config.toml
activation = "gelu_tanh"
init = "trunc_normal_002"
optimizer = "muon"
Rows from block 9 of a small image classifier, named by matrix and row number. Rows with one number belong to one neuron. Each number is 200 + 40 x the weight over its row's rms, rounded and kept within 0 to 999. All counts start at 0. After the name is the row's rms in percent of the matrix's.
After each neuron's rows are labels from the 100 images, of 14976, where the neuron reaches its highest value: "colour at peak" is the nearest of a few named colours to the mean colour under the peak. Only what is clearly more common there than usual is listed. The data: drawn branching plants. In brackets: how many of the 100.
# fc1: MLP up (model.blocks.9.mlp.fc1.weight, 480x160), inputs 0-159
# fc2: MLP down (model.blocks.9.mlp.fc2.weight, 160x480, transposed), outputs 0-159

fc1.251,189,190,143,213,158,237,170,271,287,203,145,267,175,132,196,173,192,187,207,231,148,219,300,136,269,236,277,165,183,153,191,188,232,167,151,218,248,257,241,184,206,181,122,140,168,229,200,197,244,165,234,206,173,148,242,179,183,204,198,147,188,166,166,182,262,205,161,246,182,271,206,233,188,253,174,222,202,216,246,141,210,216,238,187,172,155,249,195,179,199,217,220,250,243,181,253,228,154,174,193,198,236,233,117,207,291,231,198,129,274,252,250,218,223,232,220,165,233,146,263,203,162,190,260,139,202,190,186,122,195,177,194,221,216,236,170,191,190,198,171,189,124,237,228,206,216,193,235,202,176,266,231,193,174,173,159,64,205,183,162,190
fc2.251,181,186,166,250,241,226,220,253,198,149,270,262,199,190,199,199,222,181,264,260,185,160,204,193,182,106,240,162,187,146,211,198,228,240,165,197,106,179,157,216,282,214,131,209,182,247,181,248,202,170,239,239,203,197,205,183,202,150,194,156,188,120,222,198,268,261,222,251,252,252,176,190,166,220,167,179,237,137,252,229,237,191,192,202,173,190,183,265,242,212,187,182,192,301,240,233,290,177,176,178,207,189,257,128,192,233,142,207,173,248,235,174,156,160,169,210,171,157,130,175,229,182,233,227,180,211,206,221,93,227,311,194,190,227,249,202,165,238,174,199,187,214,171,297,192,198,164,158,186,150,227,153,197,146,234,261,144,155,184,164,216
colour at peak: grey (60)

fc1.460,013,131,152,139,210,182,189,146,160,155,190,225,223,191,166,186,196,246,200,162,174,192,199,238,250,216,198,273,237,223,199,217,189,235,297,207,273,176,216,183,169,279,237,208,177,214,182,254,220,208,143,216,226,169,202,212,272,202,224,224,183,187,237,242,203,176,197,227,223,225,173,173,259,156,183,175,121,200,178,173,228,206,201,234,245,212,221,244,192,273,220,192,222,317,180,225,326,131,159,187,198,224,241,211,225,234,269,217,308,202,198,229,138,159,175,172,244,216,254,87,238,191,234,131,193,141,137,270,167,216,197,239,184,175,246,187,213,153,236,184,161,164,175,200,227,156,227,221,192,219,135,273,251,132,184,209,225,182,186,249,241
fc2.460,012,168,200,244,225,175,171,177,115,242,192,163,151,228,193,202,232,277,210,260,225,171,165,201,174,302,272,272,187,207,200,182,283,225,262,155,237,208,214,170,168,222,192,177,133,184,139,238,213,171,138,277,129,219,207,234,224,253,162,243,132,162,212,164,150,236,196,268,205,238,210,175,173,226,167,224,157,195,235,285,221,138,167,226,193,225,142,220,196,241,185,174,177,289,163,170,151,243,194,226,138,215,224,195,215,250,209,261,224,187,214,196,171,187,210,159,172,199,192,147,208,229,215,134,206,216,164,203,145,213,258,240,188,155,303,187,187,178,276,166,166,151,208,193,192,222,181,137,143,262,225,244,152,214,136,206,143,157,237,256,183
colour at peak: brown (67)

fc1.291,010,218,206,200,186,128,237,172,176,157,108,243,137,178,227,230,253,235,208,176,154,186,171,163,226,229,239,240,227,188,260,160,218,238,311,241,232,260,247,238,146,273,154,163,141,200,231,246,265,196,122,198,162,246,147,174,179,211,174,152,223,197,190,210,220,207,177,103,313,222,239,123,193,239,247,203,194,187,175,188,230,178,174,140,144,217,234,245,212,248,193,182,215,207,238,248,279,144,217,215,196,183,264,171,154,204,195,261,276,123,235,227,204,186,151,182,155,200,177,232,276,204,169,190,179,178,179,223,232,230,203,175,202,216,211,213,146,268,201,241,205,164,301,214,254,215,211,194,249,157,224,245,219,221,169,158,178,235,171,178,207
fc2.291,010,256,197,179,222,179,244,249,175,194,239,177,235,251,218,147,167,211,212,198,196,154,181,188,186,205,191,100,183,202,199,239,215,142,237,122,190,226,193,165,310,289,152,182,178,220,147,261,253,174,189,165,146,259,149,197,257,220,182,171,148,210,124,229,280,227,273,151,89,218,202,195,214,135,201,182,234,250,185,220,225,170,221,200,191,178,247,150,230,204,194,263,195,274,245,207,193,202,209,184,194,206,176,277,264,195,195,185,204,223,238,192,190,206,225,152,148,213,210,158,170,221,218,216,209,191,168,148,264,254,140,213,187,174,158,182,154,136,155,230,248,157,175,228,156,196,254,269,149,197,302,234,213,107,235,189,201,224,197,266,189
colour at peak: brown (67)

fc1.224,014,248,121,225,303,282,227,196,247,151,162,141,153,148,196,205,191,188,152,227,197,154,199,175,232,171,197,190,225,126,261,273,202,239,191,190,151,204,206,264,215,220,195,259,224,234,238,171,150,229,237,161,121,263,179,190,214,128,205,214,220,181,174,168,158,264,230,120,204,204,190,215,269,187,199,163,130,184,216,256,236,235,173,162,186,240,224,208,255,172,226,216,160,194,207,228,197,151,101,223,245,221,188,178,198,139,202,256,208,223,214,228,207,140,180,197,201,189,157,212,247,205,139,150,134,189,260,161,188,178,188,251,118,197,293,201,192,150,196,214,174,229,117,141,216,242,198,191,211,181,217,256,230,175,179,302,233,170,218,149,157
fc2.224,012,147,144,198,179,143,230,192,177,216,184,260,293,226,179,175,237,208,271,147,229,192,205,184,230,220,162,178,189,258,130,174,198,177,220,169,246,245,203,193,145,177,188,205,168,313,206,209,276,256,155,170,201,263,278,234,184,266,120,187,181,189,242,229,283,175,203,234,206,171,169,200,157,227,132,229,163,247,194,137,177,250,154,186,118,133,204,182,263,232,134,203,208,173,205,212,255,232,268,171,218,194,216,255,191,228,198,149,268,195,178,210,168,231,194,168,240,207,187,233,233,217,245,182,256,177,196,267,217,215,145,204,267,156,137,177,164,190,245,205,141,198,212,248,143,169,115,274,180,212,222,202,176,134,178,161,168,150,173,193,176
colour at peak: white (32)

fc1.359,220,217,240,148,294,260,247,244,205,223,192,298,242,131,187,199,162,214,195,238,251,247,249,227,170,189,161,202,173,244,234,181,150,159,240,247,247,163,95,236,242,209,186,251,173,187,180,211,160,123,128,227,286,208,218,219,182,217,217,176,204,214,218,150,138,223,182,206,183,252,174,248,99,208,165,198,181,223,155,270,184,236,230,198,220,242,227,231,217,269,249,235,201,243,186,106,195,180,213,193,228,287,173,158,184,231,211,283,232,226,170,278,117,193,209,188,208,138,269,198,254,252,201,195,239,172,219,214,143,187,253,198,197,232,268,200,147,230,204,194,204,180,157,225,166,229,211,151,164,221,198,205,169,211,263,235,237,210,207,167,248
fc2.359,242,151,176,203,130,177,174,196,173,195,247,144,162,120,170,215,236,159,192,140,218,150,238,240,212,161,269,140,196,214,181,214,157,210,239,111,182,233,219,260,209,231,219,153,227,243,202,189,240,248,255,170,246,179,206,195,152,271,181,170,211,192,183,132,234,262,217,202,185,209,187,181,342,156,222,182,237,228,229,176,182,195,230,185,219,139,201,244,209,166,156,179,257,274,211,214,183,203,238,234,196,267,189,237,209,199,191,163,141,155,143,142,155,198,115,190,215,208,155,212,196,145,229,243,210,238,158,266,250,237,91,212,197,163,198,183,259,183,127,206,189,274,225,264,250,191,124,216,205,250,208,199,231,120,218,214,234,199,255,217,195
colour at peak: brown (49)

fc1.356,207,209,243,215,180,232,196,140,187,214,234,199,212,191,256,247,246,154,91,231,229,183,157,141,261,254,202,157,136,230,220,168,227,223,167,201,189,188,201,274,219,153,226,169,205,277,183,148,161,239,145,116,136,210,221,197,147,236,199,191,221,228,222,192,203,231,154,202,181,208,182,259,184,211,212,248,261,210,204,197,255,177,225,207,142,138,205,259,198,134,209,169,282,183,175,249,174,172,182,161,158,183,38,287,209,147,173,134,197,226,170,206,210,194,231,167,207,207,121,229,194,216,149,207,230,225,212,152,273,259,206,199,190,268,192,203,267,135,216,210,214,209,211,219,216,175,192,231,277,252,169,234,190,221,192,184,136,139,262,201,218
fc2.356,195,174,253,225,180,188,211,245,126,248,105,212,171,218,180,187,143,189,143,174,229,248,206,199,165,200,274,146,220,194,146,216,193,244,162,183,246,146,218,157,269,155,249,182,209,187,216,222,201,157,164,237,247,242,210,238,227,238,183,182,176,252,224,231,259,174,195,229,356,172,158,230,273,156,136,170,257,244,199,156,245,119,209,186,239,123,164,149,212,155,194,182,284,285,229,108,147,167,194,148,229,205,176,213,230,169,209,213,179,180,251,227,182,213,170,163,250,235,223,235,248,218,199,169,154,191,175,261,223,191,179,222,231,191,237,209,226,121,154,222,135,220,193,179,179,231,192,270,156,227,194,196,139,219,165,202,187,183,203,208,150
colour at peak: white (37)

fc1.176,014,146,160,241,192,203,270,192,227,145,155,211,256,171,251,183,191,139,113,192,171,284,167,176,187,215,253,219,254,210,257,176,254,153,169,222,231,218,210,220,216,239,194,196,168,151,230,175,134,199,186,212,166,278,255,170,166,174,161,174,189,140,227,253,234,172,154,159,146,184,216,108,245,134,189,150,150,281,170,183,171,140,128,140,188,172,147,171,281,219,201,222,150,145,238,196,241,188,228,148,158,191,183,244,236,188,183,165,217,217,231,216,196,255,206,156,221,202,176,110,239,227,180,188,186,218,208,179,197,195,164,249,197,166,186,213,126,123,207,220,254,178,255,235,240,134,163,135,175,230,179,121,166,247,250,219,208,177,231,266,186
fc2.176,015,173,206,168,290,206,332,198,190,253,188,192,154,213,301,173,206,224,201,128,185,200,171,161,254,159,196,215,273,216,189,213,173,240,187,149,179,215,164,202,181,184,158,282,231,229,174,195,252,177,192,201,227,250,234,142,232,220,136,185,149,210,197,165,200,85,288,211,202,280,201,200,235,192,187,190,228,190,148,224,178,258,181,184,209,191,234,191,260,196,201,155,216,196,233,152,230,184,164,219,207,202,176,189,232,246,238,197,200,146,223,211,194,251,194,159,147,266,193,232,254,183,201,208,125,188,131,245,213,141,170,160,217,147,124,208,181,160,207,135,152,262,198,155,239,159,241,282,138,175,211,202,285,140,196,192,114,178,215,176,209
colour at peak: brown (55)

fc1.55,069,177,146,189,210,187,320,197,138,165,198,161,221,175,220,183,167,119,248,242,237,195,221,211,133,267,187,176,231,273,167,242,171,230,166,218,151,182,158,170,277,189,277,289,222,160,191,178,183,122,234,186,170,230,186,210,258,195,331,232,202,188,242,151,190,218,202,210,168,202,211,153,168,143,249,227,234,197,153,224,259,202,165,224,185,144,197,177,211,223,257,294,235,183,193,249,188,185,211,159,155,208,182,193,215,188,176,147,223,219,206,170,189,220,239,256,157,121,178,225,201,216,189,111,192,222,273,150,167,168,248,168,152,251,168,176,193,172,236,153,242,233,165,210,227,197,172,230,129,159,192,175,142,295,195,190,177,155,153,216,195
fc2.55,074,220,229,221,205,202,167,139,279,255,214,193,170,127,261,183,168,231,155,182,163,235,152,159,259,195,240,157,199,151,232,150,255,244,195,182,198,231,237,184,111,124,170,185,165,236,226,125,218,175,111,204,196,177,208,173,159,195,204,215,254,238,262,189,218,177,186,226,215,89,187,271,148,202,239,128,204,202,194,242,171,175,233,200,144,226,214,192,178,219,167,243,208,184,221,187,234,212,198,232,202,142,175,240,185,188,194,255,218,167,197,254,230,229,152,180,233,165,255,251,132,288,257,148,224,160,189,262,193,171,186,171,192,143,265,170,217,230,187,182,186,230,213,304,227,275,166,179,249,132,260,210,224,168,160,244,241,262,187,129,174
colour at peak: white (31)

fc1.161,217,224,115,208,205,225,192,274,168,155,183,173,158,211,193,215,188,181,205,148,135,145,205,197,170,175,164,244,175,181,196,182,195,251,196,255,130,144,221,238,230,186,166,300,185,172,159,187,208,275,179,211,211,149,188,194,190,140,251,180,217,219,184,262,165,185,163,180,197,202,208,250,227,163,229,234,198,168,192,136,210,224,237,219,250,250,214,135,240,104,208,234,211,264,246,177,242,246,196,144,191,167,239,148,204,195,123,251,147,291,157,179,259,181,190,279,173,181,221,210,162,214,153,225,212,236,194,204,265,209,240,199,200,248,188,167,267,180,169,218,190,269,241,274,191,129,146,221,281,86,255,178,236,219,215,171,224,153,137,219,172
fc2.161,210,206,188,219,197,197,163,176,203,149,194,215,223,239,229,201,172,202,184,219,145,228,147,211,205,228,181,268,198,170,159,202,116,142,206,230,209,107,197,204,176,269,236,188,219,127,187,211,306,263,133,261,217,188,217,197,197,102,270,133,184,236,188,192,182,241,203,253,165,195,226,213,270,168,211,257,207,135,213,151,133,173,213,224,258,304,166,201,162,153,254,159,175,248,174,189,282,193,177,145,176,197,240,190,208,138,159,245,175,230,253,138,225,216,123,251,241,219,245,186,187,184,227,171,223,282,136,174,225,218,167,180,186,239,204,206,250,233,182,184,168,295,165,277,163,204,241,226,202,142,209,195,171,220,232,203,192,184,148,178,149
colour at peak: brown (49)

fc1.444,015,198,250,110,141,220,202,225,146,223,206,117,198,213,188,296,119,249,232,153,127,145,98,196,242,178,174,233,197,186,173,134,178,197,192,257,236,194,226,219,266,211,199,247,208,220,184,220,135,199,246,231,143,174,173,217,208,182,191,212,265,264,222,161,246,193,273,185,225,214,246,158,214,205,217,236,182,194,162,204,170,275,185,176,179,204,187,215,220,189,170,219,171,217,195,251,226,177,166,273,194,222,179,247,205,197,157,265,277,187,200,158,203,166,244,225,269,302,214,128,168,202,181,187,261,141,136,172,198,264,178,262,240,180,176,278,195,265,148,148,172,237,220,229,179,200,193,222,221,273,227,191,163,203,268,231,278,209,182,189,189
fc2.444,016,152,258,182,245,140,129,202,148,233,154,195,179,195,201,254,122,183,245,128,184,194,156,233,241,196,306,200,174,206,172,196,189,156,234,212,208,150,211,212,193,179,176,222,191,216,174,189,223,190,187,249,216,172,170,187,207,209,259,170,175,261,230,128,221,264,285,157,263,180,211,187,199,261,186,291,214,241,159,186,237,332,226,206,161,253,172,139,208,188,225,172,161,278,200,229,209,206,165,225,203,218,176,201,178,227,163,176,272,156,207,202,161,191,258,248,223,201,169,177,239,248,233,209,315,110,139,159,193,239,191,211,190,291,202,197,172,249,166,192,201,187,206,159,133,170,194,224,195,183,172,197,243,252,229,204,159,191,171,193,95
colour at peak: pink (45)

fc1.174,014,181,274,160,243,205,89,286,199,212,251,137,202,212,274,181,202,161,197,230,237,219,189,220,261,196,232,210,216,156,252,198,168,242,226,230,214,161,212,247,212,190,234,159,155,200,141,146,183,246,228,171,235,125,159,254,179,269,218,194,157,234,228,239,183,200,194,178,194,200,233,246,238,183,203,117,150,193,237,150,194,190,245,218,108,193,224,145,185,253,198,139,187,204,248,208,279,204,261,284,165,234,277,188,191,194,249,242,238,228,183,163,141,200,175,190,222,279,205,241,199,234,132,215,262,253,178,211,206,121,168,163,187,171,220,200,223,265,219,228,243,160,196,171,235,154,232,178,184,290,154,140,266,193,189,218,221,248,254,210,241
fc2.174,015,170,216,231,240,166,242,218,128,182,132,234,173,221,196,226,257,197,182,195,199,147,162,176,230,203,255,262,238,204,157,193,132,240,207,251,228,226,239,291,182,206,215,223,210,199,211,93,176,237,204,191,205,137,140,200,196,149,155,225,217,198,206,231,183,198,300,120,237,237,176,243,185,234,171,206,179,208,225,229,184,283,226,170,257,195,266,128,235,217,262,201,270,172,283,154,178,138,201,246,174,276,212,199,167,179,210,216,217,242,192,148,231,145,197,210,205,201,108,220,194,155,122,231,215,246,178,229,195,127,194,187,209,225,171,218,206,233,229,223,166,177,211,188,285,106,240,212,168,238,128,156,216,182,150,161,132,152,236,160,222
colour at peak: white (31)

fc1.380,040,125,199,216,170,222,283,233,139,166,218,214,207,186,193,187,242,191,169,199,238,192,228,140,99,196,189,228,178,244,230,246,202,183,176,194,194,134,175,240,255,126,144,161,223,151,224,239,225,173,204,185,196,178,267,136,185,207,194,193,247,192,260,246,148,136,163,168,207,104,160,215,249,187,178,201,259,244,218,209,255,182,181,210,238,104,188,250,129,151,216,169,216,213,181,161,225,202,257,226,186,261,159,170,171,281,170,292,245,167,223,194,193,164,243,240,161,183,204,153,131,243,161,209,176,210,233,214,196,151,165,257,248,163,179,301,272,219,199,231,194,255,200,226,203,155,118,272,224,226,231,143,226,244,191,185,195,188,245,162,207
fc2.380,043,208,204,185,101,240,230,217,217,164,242,259,187,197,142,191,234,281,223,222,157,232,218,213,123,252,186,226,196,246,193,197,166,189,187,210,214,157,140,190,233,173,190,230,228,139,280,136,155,186,106,268,219,215,218,230,159,176,196,210,222,204,221,233,192,258,145,174,173,216,214,188,230,100,261,195,166,208,175,247,163,240,185,222,168,224,106,258,216,138,170,218,196,227,156,170,229,189,121,177,188,206,110,150,165,256,174,246,163,127,192,256,223,193,212,272,210,140,218,258,174,146,218,224,268,227,195,238,183,176,140,255,229,183,254,217,183,236,148,128,195,165,193,174,187,129,195,237,208,175,246,197,267,262,236,202,201,195,212,134,163
colour at peak: white (35)

fc1.447,014,212,218,244,230,197,226,253,271,219,224,176,272,285,208,132,213,206,173,285,144,192,243,233,233,216,146,231,122,108,221,165,175,215,225,203,186,227,115,185,234,167,168,252,211,155,257,154,130,248,242,234,158,192,200,163,206,169,221,248,190,236,191,212,213,152,235,181,207,175,188,252,135,228,156,215,268,240,220,181,231,247,200,196,228,230,191,181,213,170,286,241,145,121,167,219,179,212,196,258,201,228,166,288,246,181,247,157,232,243,153,144,251,209,199,200,249,244,183,165,212,233,162,233,197,210,227,287,174,184,220,185,240,191,245,209,209,139,213,123,224,182,221,157,180,211,199,238,253,195,220,191,137,199,276,224,221,85,187,231,157
fc2.447,014,197,237,245,172,228,181,132,146,179,204,186,159,269,214,166,200,231,178,163,159,290,178,252,182,178,204,206,222,218,227,212,249,168,209,243,239,205,176,242,219,177,216,236,245,216,282,150,264,188,268,202,180,266,252,196,173,166,239,169,250,234,264,223,174,99,199,129,165,157,235,162,221,160,211,183,209,132,215,228,228,270,173,227,247,183,213,163,307,235,196,234,156,194,191,159,202,171,194,214,218,201,140,153,184,192,201,193,255,174,150,148,192,198,225,182,222,249,186,168,145,151,115,191,140,142,171,212,181,213,220,187,223,192,144,216,203,262,183,283,207,165,155,87,209,119,232,234,156,152,179,227,98,196,160,224,238,185,167,190,234
colour at peak: grey (61)

fc1.266,014,133,239,208,246,138,213,220,176,225,187,203,227,159,151,214,214,144,205,230,236,223,279,202,165,201,196,174,259,238,209,138,163,274,239,200,141,199,158,239,173,214,189,119,162,257,214,168,202,236,225,215,270,204,195,279,211,115,215,210,200,289,267,204,235,219,224,266,223,196,182,177,204,135,154,237,224,260,237,236,217,251,204,162,288,269,204,177,177,273,185,212,225,186,178,177,145,162,265,201,127,253,191,144,187,180,275,204,207,174,174,241,213,207,109,199,195,175,235,202,127,137,198,96,201,174,216,246,232,149,133,163,180,188,194,176,96,231,208,191,217,206,190,175,233,233,201,255,175,207,202,145,251,176,190,176,206,158,159,201,164
fc2.266,014,174,147,220,149,267,173,160,291,194,278,241,255,185,196,164,144,180,231,192,178,189,111,227,207,215,225,192,172,174,219,179,239,160,154,170,245,175,97,172,217,199,247,231,216,161,183,221,210,157,129,226,185,146,203,154,240,255,242,152,255,124,213,169,121,213,242,168,179,154,238,233,205,222,212,129,146,133,176,175,266,132,258,222,136,155,195,160,228,165,154,186,172,233,215,178,241,224,193,163,202,169,198,183,181,273,198,199,196,254,275,190,174,155,236,165,193,242,199,210,174,290,201,205,203,137,200,199,218,274,249,202,209,210,194,235,212,182,118,211,208,197,222,164,162,176,238,142,237,115,273,243,216,216,277,224,196,255,191,207,179
colour at peak: pink (32)

fc1.10,008,223,226,231,191,192,251,275,166,303,158,222,199,188,152,169,197,198,250,184,195,163,158,180,204,209,231,259,200,187,172,238,221,126,197,207,177,126,150,186,264,196,226,157,199,213,167,191,196,248,223,210,270,197,190,249,180,160,246,174,234,237,178,160,190,244,196,186,202,192,117,76,212,146,258,210,193,149,199,156,162,299,74,183,231,150,187,237,152,133,174,220,135,242,187,218,205,201,251,201,186,174,125,191,116,153,209,213,118,148,138,199,168,233,239,245,174,256,248,194,206,227,213,235,167,225,213,169,248,174,156,270,199,186,252,231,205,245,194,246,156,185,192,211,207,206,186,216,230,238,184,208,166,192,188,159,263,296,195,187,166
fc2.10,007,231,220,208,309,253,111,169,227,189,249,248,206,138,157,199,222,177,252,214,221,164,205,128,138,225,186,167,176,167,167,174,223,206,119,318,198,235,198,189,156,207,202,266,160,221,216,213,186,262,203,222,203,143,261,297,155,187,184,236,173,241,127,220,175,180,240,209,95,236,197,214,202,124,280,153,210,164,219,233,196,163,261,147,231,207,227,220,191,158,178,176,205,208,173,204,264,172,193,163,249,158,167,136,178,256,201,150,149,148,225,167,227,211,233,187,241,166,175,154,254,175,225,163,293,225,230,171,181,166,222,185,210,195,250,218,213,179,203,169,153,228,189,207,265,267,182,224,202,213,161,202,211,224,179,271,170,260,254,166,183
colour at peak: white (32)

fc1.36,009,230,191,236,188,167,229,156,130,150,214,205,299,178,154,223,206,186,162,224,221,232,149,206,218,128,241,171,173,144,220,168,194,294,220,254,202,192,178,188,193,195,200,191,240,220,166,191,261,168,229,197,242,160,180,196,221,203,207,261,198,165,192,173,266,324,173,217,136,230,239,271,258,203,108,170,214,241,234,197,176,181,203,201,210,160,172,172,277,197,185,239,120,238,222,198,224,164,245,235,202,292,162,198,138,180,195,189,183,186,222,140,237,214,172,131,185,194,237,200,180,157,158,285,195,165,122,193,186,171,184,230,150,221,193,246,234,238,297,89,123,243,198,301,193,186,213,189,183,236,230,174,196,192,162,243,205,206,221,230,219
fc2.36,007,207,241,194,214,186,206,183,204,204,135,211,203,188,179,228,201,205,202,237,181,233,204,205,176,245,204,224,233,271,252,196,178,291,156,126,205,150,263,229,172,137,170,180,138,167,244,239,163,267,246,168,198,161,271,116,168,234,194,204,154,188,211,200,318,204,194,181,248,228,204,154,201,215,138,253,216,108,219,182,195,218,243,226,218,228,243,157,142,218,226,226,241,155,183,178,191,211,178,201,294,238,167,169,172,161,188,208,183,143,235,176,212,254,268,175,181,189,175,268,172,91,188,210,197,228,193,217,141,136,213,199,268,241,170,214,220,198,282,183,150,225,166,184,259,75,182,231,208,203,92,154,171,205,211,174,170,211,208,185,162
colour at peak: pink (33)

fc1.417,187,161,199,216,259,189,226,198,229,186,133,124,186,221,123,190,175,196,155,179,231,151,220,219,230,186,278,204,184,209,200,198,146,142,171,186,214,223,279,201,184,172,232,157,152,196,221,174,157,257,160,230,231,171,239,190,166,277,214,270,238,151,150,229,167,179,243,241,242,220,176,251,223,263,157,215,216,114,203,109,153,92,216,187,126,110,174,223,183,121,216,234,248,212,163,153,187,220,177,153,158,236,193,232,254,197,160,188,218,174,203,210,186,191,194,157,227,162,250,203,209,261,215,304,227,186,200,219,207,234,219,219,230,170,233,192,217,157,167,229,223,248,247,185,247,217,116,242,276,209,262,105,229,118,195,207,189,225,182,198,195
fc2.417,193,203,240,182,100,206,194,186,241,155,187,309,190,201,244,165,178,181,215,189,181,185,214,183,139,229,196,147,187,205,256,213,247,182,219,193,176,264,136,220,206,280,131,200,205,177,186,171,204,139,213,184,148,232,136,214,182,294,136,247,217,211,180,188,143,130,293,316,267,207,189,229,249,173,197,189,165,243,164,203,136,227,220,196,241,182,171,177,227,234,235,217,228,261,206,242,187,169,266,308,203,182,196,120,198,214,159,214,246,259,187,230,223,213,117,227,227,164,225,191,195,180,234,147,207,173,175,152,211,128,192,227,213,173,255,212,224,229,173,220,222,155,134,230,200,208,189,91,261,239,212,196,195,198,170,169,202,179,158,230,162
colour at peak: brown (51); black (25)

fc1.222,065,220,165,171,162,118,199,183,249,221,230,267,218,158,236,209,193,219,202,187,153,183,202,177,213,193,240,181,242,183,130,192,143,125,210,173,264,199,164,113,139,294,259,196,133,201,201,212,151,109,173,138,217,144,276,147,178,230,136,211,231,249,118,230,153,199,134,213,193,191,175,213,246,117,218,220,194,170,134,229,216,231,213,259,220,177,173,165,189,206,87,220,204,212,187,249,248,269,191,164,185,179,244,193,258,244,153,194,241,219,187,165,149,207,193,218,263,208,197,145,217,207,173,157,147,148,126,194,180,219,162,234,228,210,205,219,187,196,172,176,203,104,195,187,189,143,165,127,243,159,133,208,189,270,214,171,213,193,185,204,207
fc2.222,066,232,213,143,251,244,263,197,220,217,291,218,247,225,204,215,191,210,208,177,123,195,209,186,156,250,216,243,192,235,202,209,59,177,230,155,146,297,236,145,195,168,264,236,183,192,201,221,134,203,185,165,240,203,248,210,199,262,231,210,179,157,153,209,115,159,298,236,169,182,223,221,150,186,229,220,191,243,226,210,185,161,150,149,182,206,133,220,245,250,224,129,133,206,185,205,209,148,151,234,221,190,219,242,157,259,236,199,179,266,172,155,189,186,157,158,152,202,245,212,177,226,247,255,141,253,189,204,155,212,245,231,160,190,236,185,199,183,253,225,164,106,189,223,202,219,258,187,296,196,217,228,219,182,224,249,159,197,231,128,209
colour at peak: pink (30)

fc1.18,015,253,222,205,159,262,124,200,166,199,180,211,170,179,289,213,164,204,162,179,164,262,179,205,175,227,225,211,198,177,210,226,246,257,184,194,218,229,183,182,132,177,272,221,144,195,158,188,98,242,255,224,241,166,206,277,183,252,201,239,197,214,195,186,246,193,223,170,177,242,159,222,215,246,212,157,249,120,213,267,188,154,246,239,154,197,167,147,213,255,212,220,192,207,154,223,245,236,224,156,219,194,232,170,238,137,299,277,217,248,219,170,176,239,155,204,144,269,230,206,129,201,276,180,246,194,129,270,127,237,246,184,141,139,138,246,137,212,152,185,192,193,168,135,196,164,216,203,202,182,156,181,171,188,243,271,224,145,219,163,202
fc2.18,014,214,195,195,197,191,165,222,187,213,227,196,189,227,170,218,196,204,181,227,151,201,204,152,236,210,255,244,182,159,164,231,292,194,154,161,199,241,163,204,153,162,244,183,212,218,167,228,131,242,234,208,213,199,177,294,213,264,212,195,137,165,280,167,233,234,173,144,193,235,204,194,255,231,228,216,294,160,246,194,228,219,245,174,179,179,184,160,178,232,209,145,195,209,202,191,216,212,212,159,241,96,275,196,159,141,272,272,203,216,154,205,165,181,182,258,156,223,237,272,167,199,200,228,228,213,171,244,161,177,194,202,158,202,144,236,152,217,177,299,278,237,148,176,249,137,184,191,176,149,116,133,112,242,197,253,220,112,161,175,278
colour at peak: grey (64)

fc1.373,100,228,247,223,231,197,229,279,269,267,161,257,170,197,183,236,212,131,198,226,212,202,176,242,154,267,234,248,232,191,206,183,219,207,168,229,222,188,219,201,186,177,166,163,182,236,153,188,173,276,143,136,183,217,188,145,216,245,164,205,215,171,131,177,328,247,161,187,182,153,216,147,194,253,185,209,150,186,272,134,195,156,152,184,227,244,253,213,131,189,153,172,192,174,312,257,174,193,213,260,207,107,173,192,213,178,214,249,238,208,243,192,244,188,224,175,125,219,159,253,137,229,150,183,244,194,242,178,182,233,145,252,264,163,227,192,178,231,213,212,162,223,247,193,217,236,123,222,251,215,261,254,245,173,209,208,197,272,143,213,201
fc2.373,103,166,217,222,129,249,173,187,181,191,156,252,238,186,204,127,182,199,141,240,183,197,232,130,216,240,217,223,212,279,179,205,274,176,170,166,168,198,145,250,199,241,208,266,205,174,142,206,187,241,341,158,202,216,239,176,260,207,212,234,186,247,278,209,182,234,195,215,172,192,161,183,206,157,158,254,108,199,197,117,218,234,179,245,49,232,216,227,152,231,313,246,258,209,189,191,266,160,233,202,207,204,221,224,207,224,251,175,202,166,162,162,201,206,199,235,163,186,128,208,200,157,203,138,230,184,186,174,192,154,182,172,212,155,182,191,232,144,158,271,222,200,190,195,246,213,252,251,223,254,203,240,205,183,168,222,188,199,151,269,181
colour at peak: brown (58)